From a checkpoint of a small multi-label image tagger: 14.4 epochs.
Rows from block 4 of a small multi-label image tagger, named by matrix and row number. Rows with one number belong to one channel. Each number is 500 + 50 x the weight over its row's rms, rounded and kept within 0 to 999. All counts start at 0. Numbers have three digits each.
After each channel's rows are labels from the 100 images, of 14848, where the channel reaches its highest value: "peak at" is the part of the image that holds the peak. Only what is clearly more common there than usual is listed. The data: seven-segment displays showing three digits. In brackets: how many of the 100, against the usual share in percent.
# convs0: first 3x3 conv (model.blocks.4.convs.0.weight, 128x128x3x3, each kernel summed), inputs 0-63
# convs1: second 3x3 conv (model.blocks.4.convs.1.weight, 128x128x3x3, transposed, each kernel summed), outputs 0-63

convs0.81:500461521469426579493507502486505433542510439511513502506512370502442495534486474430483456507467547421459380404500463422405477597462442492463473552471479440492587539418516511492484455463471481
convs1.81:509562503509472518412589497509493529507484573496496451475502492548541539457463515481481519602449551502431559459509490446588526402509479531416415434479451437527468543520537558505548402619418425
peak at: bottom centre (75 vs 11.7)

convs0.111:485577464423434499535501484457590400478592498439473464477523490442503511474445462396488422493495431521517484391499544548554518547522519439460548549504448553508512485568496578546433412560553515
convs1.111:409480510456457484508489417414465428495499492444541482424458424525434525519523519463572506487454472558475472512457546608514470377455532502420547467443498429429483464487531494495470417513481462
peak at: middle right (35 vs 11.7)

convs0.56:570526516565461598433414579497481553439436478535489538555597565546553584495402496464507504489444462492562501459498451482496571562469456491528481501529540551466557600551461502450485409517573474
convs1.56:437504528486366502485491385507519485477426487468525476467399488431444548478512458473564429402427498463440392412479492470512506444486458450517517487544518500419468482456495501473456500513410424
peak at: bottom centre (48 vs 11.7); bottom right (35 vs 9.8)

convs0.0:496486410416476492426398449513551398518492454476475485519545491546556448478498526436440417425433450575603574465538493516510464431526588523504478594479540560460544562448502444522504435472500523
convs1.0:422474516476427510485430369494465447470511481442505506477459485488485509484487459546572514479431440502420421543438420521521445472495528466439606473504527421450474443463558448519526442516462462
peak at: bottom centre (44 vs 11.7); bottom right (35 vs 9.8)

convs0.35:495419505474600477576532432435460516448509493426532593551442491462479440503514423468484416503483438551512484537464558476473451407411503490447449444479463466425471470464449530455454599513523431
convs1.35:403600534565519477574437557387541499474413482536483422459562646515517468469577534471538609503524444441497559540426534516510460507417452463502536437481491464471505480518483536493450506487547583
peak at: bottom centre (79 vs 11.7)

convs0.126:572511408494561452498475479478546539523411479536527469530507550506517474488414464552471488497293476474495529371447460474467525513507511445500538468486616608472433591493493477480470453505538471
convs1.126:494474485527445504523518427492538484449503420478455526476499504464490547472457450480499463473346413497502449517468489484501450451501493431547534503496766513463485543473474509547442474463466443
peak at: bottom centre (42 vs 11.7)

convs0.18:520469502465412477495456528466520476476454488478439473516502432522558501400411437480463456494444499522479449474420536427440436461522482494449557463463441492440503482418506457480470471382567469
convs1.18:465421517522543429440536430561412616549466595509525573430463468477469525483535477549569379530470466459488498508495406401441516461523534511547410454482555545490466479462509546499450486471513462
peak at: centre (70 vs 14.1)

convs0.66:525454480444497562562439445430574536485431436439460536525542507457552529510492453439487503455544504500580511454368451557545505507533415451566546482559487531547526491549486426400402461552513519
convs1.66:416565452568520471439424582437470504574448489572509489483466521514422551432607510421491614461554487494522473507532430406521564505438478453480544552577495455420505435475561489480401529533392405
peak at: top right (25 vs 9.8)

convs0.84:562362461497494470528457446488536484526612480421419457533611427444551473548420466463500495420540559539412501484424473385412462440479497451479542455452496423432455469416485432463482480498475489
convs1.84:532483553540484488513427530515482468551396493517485485559571520441497448600530464469482411451623395549544447483421482496493521475531493542481431500652527489406527483543516423539488541483557453
peak at: top centre (39 vs 11.7); top right (31 vs 9.8)

convs0.58:492402453590549550519504584509512464479566456495530501534494490526535508509468537461494594454522475528557488485580543538562557541535474485527519495561516495546571492509459551530472501588569481
convs1.58:441523466465426500474428514455448470537554544491620467500424483477432480464536427493537453487524520411454477424550324416462476434469526496447419490418537448399465498436533434432509471539428440
peak at: middle right (55 vs 11.7)

convs0.119:480470581523449485435510478546605468482437497481541555460377470528502433516453534559535476467471509533571441466435401566510470456509508484508519583548503492541486495446472439479406399521551494
convs1.119:415542457449527477472490461542468523565563439502557553500412473538499480485560400514515502507514468461546451496525538413462564429532527445524425499416539522523462429493569518495536506455468528
peak at: centre (60 vs 14.1); middle right (29 vs 11.7)

convs0.109:502521496568413401492508506623570494425571602542509486473513532518543508490444586487491525465434438589463477531571591539519494481544603547554583468534467565533493538516470492582542463567526480
convs1.109:399474478465450417488440433391440441530508478495528511412452489496469541449521481471559429508463498442473463487451471540482465487461454501437463430461505448356426501463501445432465467495446480
peak at: middle right (58 vs 11.7)

convs0.71:411454438501523528425524478518472595560387452494440481493461489452451459471493516509514460491551539460518453439488384473511552467551471476570434425578527490571477468534533433439489406481529490
convs1.71:449568446579585482375430516580514510507400515525416593484479537485461429450565494436522503472533453417593463495491484487551501481459502549587457483594515483517492462438571415457530500468533426
peak at: middle right (39 vs 11.7); centre (37 vs 14.1)

convs0.45:524378487438516499521447519516419581499485507499474517511617481498494550593466531524471428480547557513425472474401401450446429490541507492479504456539529454401502495477463495502462479476510427
convs1.45:499520509515510503483427477567481492579438509521450480560510516456440531494546489471515353464552509437569497485470500497470545474509500507546439531707548489442507499499544422442511495418522470
peak at: top centre (29 vs 11.7)

convs0.12:541530515481507438489514521516476505466490492499491527470534497505526706393384485497568474470629505518489505511507490486501544501502481457535496466503445585504517476571520481501496444463541492
convs1.12:513454499524497470464503488485523544510470479529477474198512513504529628407518530523532476492555544500481486486521493499473486478540424504474477409531311563496506504504516462469475502476553467
peak at: top centre (65 vs 11.7); top right (26 vs 9.8)

convs0.29:594518480439494543545444581476485525471502459582458465496605532473537508530430478443544491492524490478508587451439496467466511499469420471438537442510497485491435477467476426467484509479534598
convs1.29:483470573527448462469469552488523484599446516476512510426484492493502553505531475472583498403531424560479367509487455491473491548512454482494555445580620556400465415573538498525470535460490415
peak at: bottom centre (71 vs 11.7)

convs0.74:501425473535455484464444454475506480565422448480418548519487499492522438431457480478436532448516562458491484432504372468444443502485437478448508443475470509425446500469519426482503458505538484
convs1.74:494462489426496501537424511481456446478457554589548517497554486529441522501501545426450416440528562487513387479425516538537440489442474572651442553588535540459500507403478417438543482600509433
peak at: centre (47 vs 14.1); middle left (32 vs 11.7)

convs0.53:515530463451539567503516582504356439503520510581536498444541617461526504534427497548482469561501488429488534443441470513487589520590424464460436445485459420443474442532516499554470506488522501
convs1.53:461450559483442466549515450479474522498511514466499476465469455446507445524516465424607432397534459515386442502465549493509426405446571549424563452489466468395444435479462440483511453515494510
peak at: bottom centre (80 vs 11.7)

convs0.63:563435457497529430520499540428491482530561472498420349558628480446530534508459455498476464452519603480482477464493483457449488463454425413471488498495503479423489514433485446488436456499447520
convs1.63:510494549553507499492466511483517484521413511521530460562552519457516515579478462487457494429472413529485453512434481481550523440518484534480512499571730515432491487561511480533445523524515470
peak at: top centre (52 vs 11.7)

convs0.44:513476590538466501451504465345634554497477558462506499536497464564527510481522369439507520450490472555527501487440527469514540529426483393518599595467482592536572488482493427412441503567493567
convs1.44:475494518503489460464456439410566525525503405467535530472449502486508515456570480534591531479546463549511538506481436501425375500501484352459637446467484425411515575417528424498526467449438460
peak at: bottom right (26 vs 9.8)

convs0.1:490584469490446484410528521483493482495599459539490480478383512458487486472546451474489466506485541480453508561519604550520544470489499460485515573461506466557491515515509491483421468485452481
convs1.1:450440408418510478498529528438505413530649501424567480496470460502434508522516453538580504478568472414379492476571468460440501443499477488476479487382570523461466495535551497468536484525441528
peak at: middle left (41 vs 11.7); middle right (32 vs 11.7)

convs0.117:513479522502496544537547445447489581477534476517482515524581402419561529499405396554431525476468524499457454387447473415426499557513486430441505332485466467450523509439438414474448468505509480
convs1.117:440416507395481489525623468445440415506519515472512480476485421473412542565502543447479387572490490510421463419420569596541531477484441631500449542440558525458493494493502586521513442592454421
peak at: centre (35 vs 14.1); bottom right (25 vs 9.8)

convs0.49:534483534484538559517519519444456513485465515440473512446554447447512476466450455498494498463456518459453560486609517423468461492383424523438424441444421398465478539488501511388580463507632552
convs1.49:432503510527465495537563514500474450504421617476493452464519441625511482430505397486535586516451489524404459496493512424577692536507485400431441448480479447410445469563563573532513421527466468
peak at: middle left (53 vs 11.7)

convs0.36:539561425489595517547502475415487407489468476465484509567517623486496448546460462378480567440499483448486537481546464561524452453497373497438522500430504550501484541505475480517469464554572522
convs1.36:479452443401428459450437492407465417549500427521450492506449446502465519560548561427477378418472461418523463438466544587495477479409506629500451487515560399463476480405530426457479501534506462
peak at: centre (70 vs 14.1)

convs0.51:492485488449518577449461458512488562513412395498442576535526426526479456500468481459510419540441466543493518492494405470495415508520507438488504459571495544434514480483484482416430464381465458
convs1.51:478462464374558489464473458484453475498441473465509580480448478507467505462529602453466383454441505535593511454392570564519460444431482624605448492600522515473449540438528497391493526471465462
peak at: centre (45 vs 14.1); middle right (39 vs 11.7)

convs0.78:551447477459519454605524461430485534536518470482515459513546537457510470448485439442567539542506492508539529484471573533497478517408427448474491501437460470529476473550525573452492473489525515
convs1.78:418452506436522488484526480444484426481446497456567528484524458560445465474533537532468482483444514588573470479416610539565623444452457538552502472503466464431468490516555640470430512576504464
peak at: centre (41 vs 14.1); middle left (33 vs 11.7)

convs0.96:533438512544532481577481514447530504490366545409470605495520480538500456460476453521481571491497452500567527484436413439480511443494529502479510476520470500417412493481480451447528527519553545
convs1.96:450486488480476497440419500434495480484587570526637557473499540556486492466545457452562469445583441521472408570525464509396438535495510510569565453436488519475401477460494501502487495500488379
peak at: bottom centre (77 vs 11.7)

convs0.95:509500487470453493425442474483578547507498461479476484514418502496475467346463490381528562428457511480564417505587444545562532496479534441541560533503494575589527515547490461502511455511554530
convs1.95:553450462440463508480450430405469454518484475489432501511509450519469509496512631424505427505514524444543466451527576690485394470446501622464486513515514423472538563405516397439529464541533516
peak at: middle left (36 vs 11.7); centre (36 vs 14.1)

convs0.110:471478561467485521476571420530522518526450607527478534499418428473467454527503541666489490519478570494454493479515462368351447524534529490517492515507472519438511507361515386516524536479510461
convs1.110:434429520510483428459528373563515563501484544462563533455440457414525466470498459479610469492475449444448538506509366408404425425457601483457542454441481481481433513413477472458519460384488496
peak at: centre (65 vs 14.1)

convs0.17:473508455461500512535490458537431473517582462553453466504507503428528499506481484500657423486555504436503458463406505474438427496516426440453470457478484522472508449466523425501382502458492482
convs1.17:463551514556459503542401523475486475594476483498450449525499513458480373524567424452557409475645532383558480477524488466470552438491476504563452552642548533436553425513531445501467502526542477
peak at: middle right (34 vs 11.7)

convs0.26:547500589450481467528557453456565521483535595511464494501578422522486489524486472507493489563452449541448493481585582425468439498434519500492549527443445516507527514461499563417572573504514530
convs1.26:403481506445511445515526440492494483566455528419417476462520417565492528482523427467526532552418506594428534467346518440515551353500467458449536449521433439420442523462530551473486434514464484
peak at: bottom centre (61 vs 11.7); bottom right (27 vs 9.8)

convs0.91:524473405488464527412504475475471458544440407450427419608456465441494484429433453482440516487454487370443519477494444446474518525407437452450461463428455435481521462454505442475468487500475567
convs1.91:607491518500492591533506508497434462350531544545536482507596562474507507499399513447492418502479593530446510537508489444483464500510465473492469479529504488479493468482342486543496519482566472
peak at: bottom right (56 vs 9.8); middle right (44 vs 11.7)

convs0.48:509409470483432549464421480424431530506396509559556486544472413440489472459495482545455440459477536446512476435467419416458435485456498443392461483488537515517485525413488541566506495496630513
convs1.48:416445449531459430399508461468517525468549548517615475450435431439491515486480465618582590481532433396470477504543335454446528450519487498395532506432602508467470483486510542489471497507422491
peak at: middle right (49 vs 11.7); centre (39 vs 14.1)

convs0.107:487518491494508445503498441533454528532480473492466493464518492464507403435438491523764476508332565482475451476489492475510500500526478467516477484544524575524487489539515469564493483470550466
convs1.107:433547536542490465483486417486498513502490519494490482441550510482521292526475472506676490490440481449535487493493490482474547446506479498512479535530641537524535479526493501516453499471534504
peak at: top centre (70 vs 11.7)

convs0.10:539513526521505476425433552429542414481521423374419394549476597534493509416500455439405496485512531515571472518401458460420544448505424464511597512473486495465485501400501338469411491465429527
convs1.10:476491468502467446529464438656435560483539432504430453503478513383516541517532469493550387454488456475454497454538419412468503502480526468562417507438536474460495531500507412483530484393472538
peak at: centre (74 vs 14.1)